Rows from block 3 of the encoder, named by matrix and row number. Rows with one number belong to one neuron. Each number is 128 + 32 x the weight over its row's rms, rounded and kept within 0 to 255. All counts start at 0. After the name is the row's rms in percent of the matrix's.
# gate: MLP gate (encoder.blocks.3.mlp.gate.weight, 848x320), inputs 160-319
# fc1: MLP up (encoder.blocks.3.mlp.fc1.weight, 848x320), inputs 160-319
# fc2: MLP down (encoder.blocks.3.mlp.fc2.weight, 320x848, transposed), outputs 160-319
gate.561 097 [160 159 138  78 140 129 123 143 127  78 108 137 133 123 150  84 132 121  86 147  75 112 160 101 142 130 117 111  77 131 157 129 165 116 105 133 133  85 113 117 164  95 115 121  61 146 161 156 126 159  92 154 162 143 129 113 171 162 150 114 156 158 157 155  87  58 142 117 129 107 146 175 132 133 150  80 129 171 127  91 179 120  92 136 127 114  91 182 150 127 174 117 113 116 136 126 133 185 137 153 255 134 143 147 126  72 140 106  93 163  91 119 104 128 127 126 108  95 119 132 146  84 195  89 155 122 130 101 147 134 136 145 103 110 103 169 124 127 120 158  74 175 126 103  76  82 152 140 152 121 170 100 102 107 165 133 175 130 106 152]
fc1.561 092 [116 176 107 136 167 112 137  89 135 113 142 111 139 161 134 169 136 124 115 110 113 121 100 133 107 142 163 161 127 134 107  88 129 141 134 138 144 111 118  68 174  95 134 194 111 110 127 138  65 125  68 112 158 103 133 120 135 166 119 209 133  83 146 129 193 129 101  60 173 169 129  97 142 145 125 155 158  81 167  99  85 149  82  98  69  90 179 140  96 130 157  71 130 131 160 135 147 167  65 115 150 127  65 128 157  93 170 167  37 142 113  96 161 110 120 151 119 116  93  70 143 169 166 165 170 159 110 135 126 141 156  96 107 204 121 141 148 221 119 121 137 151 132 124 136 121 130 160  79 174 103 171 140 157 153 184 122 128 105 140]
fc2.561 093 [ 76 143 123  95 135  97 102 175 107 120 155 102 178 127 128 147 155 170 143 121  91  70 180 188  56 127 101 155 158 125  94 127 113 133  95  97 137 181 115  89 133  99 140  95 136 182 109 148 164 123 107 137  95 144 154 140 136 184 194 122 154 171 103 146 119  98 169  96 108 130 133 124 177 112 104 108 145 134 118 109  88  89  95 109 111 114 133 200 145 115 155 127  71 163  92 155 115 138 136 157 165 110 154 163 118 102 174 155 121 141 100  98 101 142 131 117 191 161 131 146 113  74 147 106 109 171  82 112  43 103 157 114 131 140 103 154 149 112  86 174 202 157 180 161  87 117 155 215 121 104 141 100 132 144  84 109 114 113 108  77]
gate.562 102 [133  93 150  95  60 116  77 164  89 203 126 151 125 144 121 146 137 123  82 102 129 141 101 123 108 115 168 108 116 123 181  89 135  94 112 111 124  95 120 151 128 108 100 100 179 171 121 140 126 125 134 163  83  37 199 130 142 156  97 110 190 108 149 144 133 167 129 118  88 142 107 117  80 146 104 207  89 106 175 121  80  94  55 134  91 151 112 205  77  95 132 100 101 117 147 129  97  79 106 134 133 219 135 128 119 116 126 141 129 130 164  68 169 165  89  92 193 117  96 125 150 130 120 156 120 160 168 130 151 153 171 154 128 129 120 119 108 141 165 127 147 189 194 136  99 126 119 126  93 104  85 148 158 202  84 126  99 186  73 106]
fc1.562 096 [153 119 111 143  55 140 140 145  81 175 169  95 135 119 138  90 100  82 186  65  64  40 181 110 102 128 128 100 166 161 109 132 137 106  99  84 164 119 110 126  71 122  57 147 139  74 152 191 196  83 125 120  92 153 140 120 102 122 140 100 138 141 118 139  89 205 139 142 144 132 113 133 144 112  96 118 111 134 136 149  70 143 148 141 140 125 145  91 191 142 116  90  88 177  86 100 180 145 140 128 141 128 143 134 120 110 169 131 153 136 154 184 112 120 127  61 152 175 150 114 200 110 126 132 115 196 191 140 171 163  68 157 138 167 103 114  97 166 175 146  71  92  84  84 195 131 165 139 117 129 106 132 178 154 126 198 179 150 144 106]
fc2.562 093 [ 78 124 158 147  89 103 156 105 147 113 165  46 125 149 160  69 142 123  91 157 168 132 177 185 159  97 140 190 121 102 174  66 170 101 189  85  82 153 107 100 118 119 174  92 110 135 158 181 160  61 137  96 154 109 111 136 144 175 120 114 110  55 145 133 154  61 187 131 150 112 103 113 160 157 127 155  66 170 139 139 178 105 125 157 103 107 155 110 159 112 130  97 160 117 114  94 146 116 111  92 126 139 116 123 137 125 105 149 170 158 130 144 190 114 137 135 153 137 108 159  62 140 140 131 100 124  90 119 168 162 101 201 166 137 169  94 125 134  74  97 124 122 138 134 159 114 127  69  68 106 101 101 106 145  93 125 130 110 147 101]
gate.563 104 [150 130  20 127 174 131 107 131 128 133 138 114 121 136 136 140 190 100 112 114 127 121 112 157 119 105 141 118 179 160 157 148 137 138 159 186 126 143 108 118  96  96 143 153 143 140 146 111  81  99  70 122 147  68 122  60 105 202 149 172  89 123 144 164  96 143 160  70  81 130 119  96 133 118 136 130 137 131  94 109 179 159 119 126 169 136 130 148 109 146  43 195 167 159 133 135 114 140  87 116 123 164 100 143  88  94 190 143 128 121 145 141 118 147 165 152 133  58 142 133  99 121 103 127 116  91  89 179 161  97 119  94 150 138 142 129 172 154 141 138 114 146 147 134 138 174 164 168 112  76 106  51  87 167 172 158 148 126 152 176]
fc1.563 103 [154 132  66 143 143 134  65 127 160 153 125 130 135 137 141 146 132 129 146 149  76 134  85 154 237 158 108 100 187 159  92 111 100 190 103 125 188 177 106 156 113 144 132 132 118 176 150 118 166  96 120 109 171 152 132 115 198 159  76 139 109 193 121 160 109 117 110 165 149 134 126  73 151 152  83  58 148 134 121 108 179 119  99 134 134  93 108 140 156 184 149 109 143 162 116 117  72 196  83 149 117  93 143 194 146  99 153 121 135 102  85 180 187 119 136 144 130 146 132 133 165  91 103 150 130 117 116 129 189 118  62 179  95 187 130 159 127 142 123 107  50  63 101 102 135 104 145 112 128 207 111 116  62 123 134 205 179 123 107 134]
fc2.563 106 [ 99 140 107 152  87 139 113  51 159 126 177 151  86 121  70 103 126 171  68  96 100  59 113  81 155 137 142  89 144 131 129 107 148 173 123 141 131 186  60  88 154 172 165 119 132 133 103 170  76 119 144 123 159 112  86 164 157 137  95  96 170 135 157 134 156 125 148  44 182  99  89  87 176 127 148 128 131 108 148 113 108 125 143 122 148 126 149 140 115  95 138  72 154 160 130 109  58 147 112 180 134 121 103  91 144 117 140 115 153 150 130 101 118 120  94 158 128 109 156 131 195 193 190 151 143 111 118 149  95  80  90 145 130 101 158 129 137 135 131 114 138 107 148  92  73 107 164  86 133 138 115 112 137 151 113 157 147 102  72  85]
gate.564 093 [156 102 123 119 181 138 185  81 163  94  82 168 190 148 139 114 170 160 187 189 174 135 115 144 164 137  96 112 100 171 159 125 148  94  97 123 108 147 146 141 128 112 108  95  66 138 196 123 110 156 154 107 104 103 169  94 119 135  96 115 171 218 158 127 111 155  91 137 112 158 139  98 106 140 122 106 129 170 150 110 121 131 100 136  77  57 110  82  89 141 117 148 139 122 164 146 171  76 152 140 137 105  90 161 167  92  98  80 128 174  97 159 114 128  99 151 135  83 104  83  91 149 113 158 114 130 134 114 144 200 114 127 130  50 152 105 140 134 162 147 102  94 119 104 115 133 149  66 133 172 125 134 145 178 114 110  68 114 150  82]
fc1.564 096 [181  93 132 146 114 106 111 136 101 152 119 156 106 174 101 104 170 151 140  91  75 110 148 115 114 189 132  70 133 138 118 108 106 124 113 136 171 121 134 118 105 107 127 174 122 182 159 160 120 106 161 123 140 105 116 151 144 209 152 129  91  88 167 128 101  87 125 102 144 153  80 168  74 151 130 121 176 131 168  85 131 153  89  82  84  82 116 121 142 123 153 137  97 167 119 163 142 134 156 147 120 144 169 158 147  81  97  98  77 174 143 163 128 195 105 145 134 140 172 139 112 205 125 122 188 116 153 133 154 208 150 103  56 153 130  95 127  68 132 112 119 148 103 140 149 127  99 130  73 134 198 145  93 159  90 157 129 140  96 106]
fc2.564 084 [112 137 119 163  99 144  81 166 117 157 143 112 127 112 103 169 107 109 129 140 101 132 133 101 144 114 103 155 152 110 125 151 183 166 119 145  90 143  98 146 141 127 132  41  97 123 109 134  67 135  78  69 128 147  83 100 107 154 169 134 151 183 140 137 108 139 138 107 122 170 116 158 148  97 101 142 153 128  53 116 121  94 136 140  94 142 195 185 161 167 156 162 104 146  97  85 124 175 148 121 119 180 171 114 152 114  58 128 154  49  90 118  86 103 128  69 151 154 112 117 123  78  87  83 161 162 138 138  89  97  95 119 112 223 104 122 120 101  85  79 175  92 187 112 118 151 132 159 109 109 141 207 123 123 107 105 157 151 115 165]
gate.565 092 [107  87 176 226  90  91 146 117 128 147 133 190 168 122 177 142  94 118  65 165 141  89 123  98 168 109 127 151  81 128 101  83 141  88 123 115 151 162 126 139  54 154 117 120 109 132  88 136 145 122  90 124  87  86 168 196  63 188 152 135 101 124  89 116 122 164  74 131 140 125 118 101 119 148 152 122 130 158 117 120  93 101 109 152 104 106 158  76 101 161 163 181 129 148 156 142 118 108 148 123  88 103  78 120 150 101 141 109 158 177  82 142  86 112 149 177 196 124 157  96 138 126 155  80 151 138 185 139 187 116  84 115  88 179 163 101 167 137 127 192 159 150 183 125 122 119 173 125 129 130 115 154 142 170  93 109 144 100 161 127]
fc1.565 103 [166 168  94 127 153  93 137 112 137 170 115 165 102 146 125  85 115 128 106 123 157 170  99 160 125 133  87  83  85 123 117  63 107  77 159 135 149 146 207 125 128 125 159  94 149 165 207 108  60 170 118 154 135 111 120 118  70 158 110 162 100 143  96 112  91  87 134 134 204 135 165 182 131 118 166 117 121  93  93 100  67  63 119 125  83  90 148  85 146 119 185 148 106 193 158 125 137 157  73 160 117 105  64 129 167  79 102 137 114 116 110 116 186 210 113  79 134 128  97  85 103 129 131 137 129 152 185 112  70  90 129  76 117 133  93  97 158 194 149 127 115 113 138 119 156 145 131 127  81 102 147 155 122 154 161 141 153 128 122 104]
fc2.565 085 [ 86 120 143 138  96 151 103 128 131 151 178  83 135  83 122 114 127  99 144 120 170 142 185  96 119 102 150 140 107 157 168  89 187 134 113  79  99 145 179 106 144 156 159 122 126  73  76 116 160 131 167 126 108 131 111  65 164 149 125 156 102 115 125 146 141 163 139 133 147 123 170 131 103  93 107 101 117 194 102 106 132 122 135 137 146  69 162  88 125  99 170 168 120 116 120 129 157 139 166 100  83  86 158 157  93 106 161 132  98 117 102  93  65 119 169 107 144 109 110 171 167 157 210 120 161  76 124 112 162 163 108 133 167 180 136 111 120 109  97  70 135 169 135 171  88  90 148 183 144 150 166 153 164 135  92 135 155 113 148 168]
gate.566 097 [ 72 112 133 213 133 144 151 142 126  99 140 133 100 129 152 110 105 104 136 179  86 155 114 160 195 126 138 133 148 204 146  77 143 110 112 180 189 180 140 144 147  96  99  79 111 203 114  86 139  87 120  81  85 142  99 150 121 160 117  99 134 104 136 121 122 114 114 132 174 122 150 135 165 123 167  56 175  91  83 128 170 167 117 118  89 161 134 112 122 119 178 122 141 126 171  90 128 167 107 111 140 182 159 138 156 121 159 135 117 128 153 115 136 113 109 111 191 184 120 131 123 143  88 116 123  86 100 124 155 140  89 134 119 159 148 153 187 169  91 110 196 145 110 124 107 137 170 101 152 171 141  98  90 106 182 116 163 127 136 131]
fc1.566 098 [108 165 131 111 125 141 126 128 157 137 160 104  93 153 131 147 100 101 142 197 149 156  95 161 124 183 103 123 161  91 131 164 172 111 190 130 111 103  95 116 163 110 116 102 128 140  81  80  81 147  96 179 114 109 118 104 154 138 130 210 152  81 103 165  81  90 134 154 146 116 156 185 146 109 200 101  96 162  99 166 177 125 135 128 120 176 136 151  99 184 158 120 158 127 104 137  76 121  83 176 155 138 165 121 124 122 136 140 188 131 151 126 201 139 158 118 123 123 130 167 116 151  61  64 144  60 188 146 126 115 131 158  78 150 157  84 141 139 104 127 101 154 118 146 150 158 123 106 108 174 111 120  71  93 157  93 121 176 181 127]
fc2.566 094 [119  67 139 164 141 116 142 137 139 161  83 161 120  60  73 111 130 138  96 122 137 137  81  20  52 138 156  81 128 125 154 181 155  86 101 101 130 150  67 135  50 162 122 139 155 155  86 124 111 131 124 118 140 123  92  86 137 103 156 156 113  99 168 123 149 102 104 118 103 148 129 147 136 104 126 159 135 109 160 130 109 125 141 110 160  64 141 167 107 110 147 133 167 138 143 113 130 119 154 134 126 101 141 188  84 139 122  81 114 101 120 239 102 112  59 147 117  40 137 146 129 108 137 133 107 135 173 148 110 124 107 124 143 150  84 136 104 102 214 132 144  84 141 129 158 112  90 169 113 127  63 118 105 138 142 159 111 156 129 116]
gate.567 097 [135 157 125 126 147 186  97  81 127 167  96 147 182  61 114 157 132 113  77 117 145 202 140 155 131 125 139  85 102  76 127 127 190 115 122 187 101 110 171 144 138 174 107  96 169 158 152 105 126 153 176  67 121 131 179 120  87 162 137 135 174 104 140 135 155 161  97 118 159 127 203 156  92 107 134 132 174 125 179 100 129  77 117  87 120 110 147  94 120  77 147  77 132 138 112 163 145 105 142 124 133 132 152 169 192 119 166 198 152 151 137 153 106 157 108 143 121  84 104 122 101 126  85 134 150 149 110 121 163 178 175 119 165 122 122 112 113 124 106 153 109 165 184  96 156 137 122  99  89 149 121 135 113 158  97 119 109  89 102 116]
fc1.567 097 [140 170 124 140 155 174 186  97 134  94  39  82 122 116 127 190 136  77 137 108 172 155 109 156 133 160 143 122 140  73  70 188 229 140 153  97  84  75 118 153 153 179 100 163 111 140 177 133 135 182 110 126 122 138 175 137  52 112 171 165 133 127 143 117 211 182 102 145  89 121 119 119  84 128 117 198 124 161 242 119 114 116  93  90 107 100 139 118 150 152 139  74  81 139 129 133 117 139 169 125 153 169 150 135 103 160 153 122 147  99 134 163 148 147 118 152 143 136  88  56 116 167 117 146 119 148 126 113 105 100  80 124 150  92  70 101  99 121 147 148  74 153  82  86  85  94 117 188 121 167  84 135 173 114 100  84  60 109  99 107]
fc2.567 093 [139 189 127 154 122  80 100 112  79 128 184 116 114 180  82 175 117 129 122 107 125 138 196  84 120 108 150  82 173 101 170  61 100 158  59 168  84 126 133 131 163 147 126 119  82 162 121 104  72 111 201 105 161 109  92  81 122  99 158 134 157  94 119  98 135 172 162  98 132 134 132 117  75 101 140 161 174 110  69 172 138 113 109 136  98 141 159 149 111 109 149 117 134 153  99  90 171 167 134 108  79 103  90  95 127 167 100 121 142  82 143 114  63 121 188 119 108 189 137  77 132 119 153 163 176 139  98 121 111 110  67 133 109  76 136 113 154  95 117 124 107 102 177 154 158 136 173 184 129 125 142 140 130 119 141 136 176 122 206 145]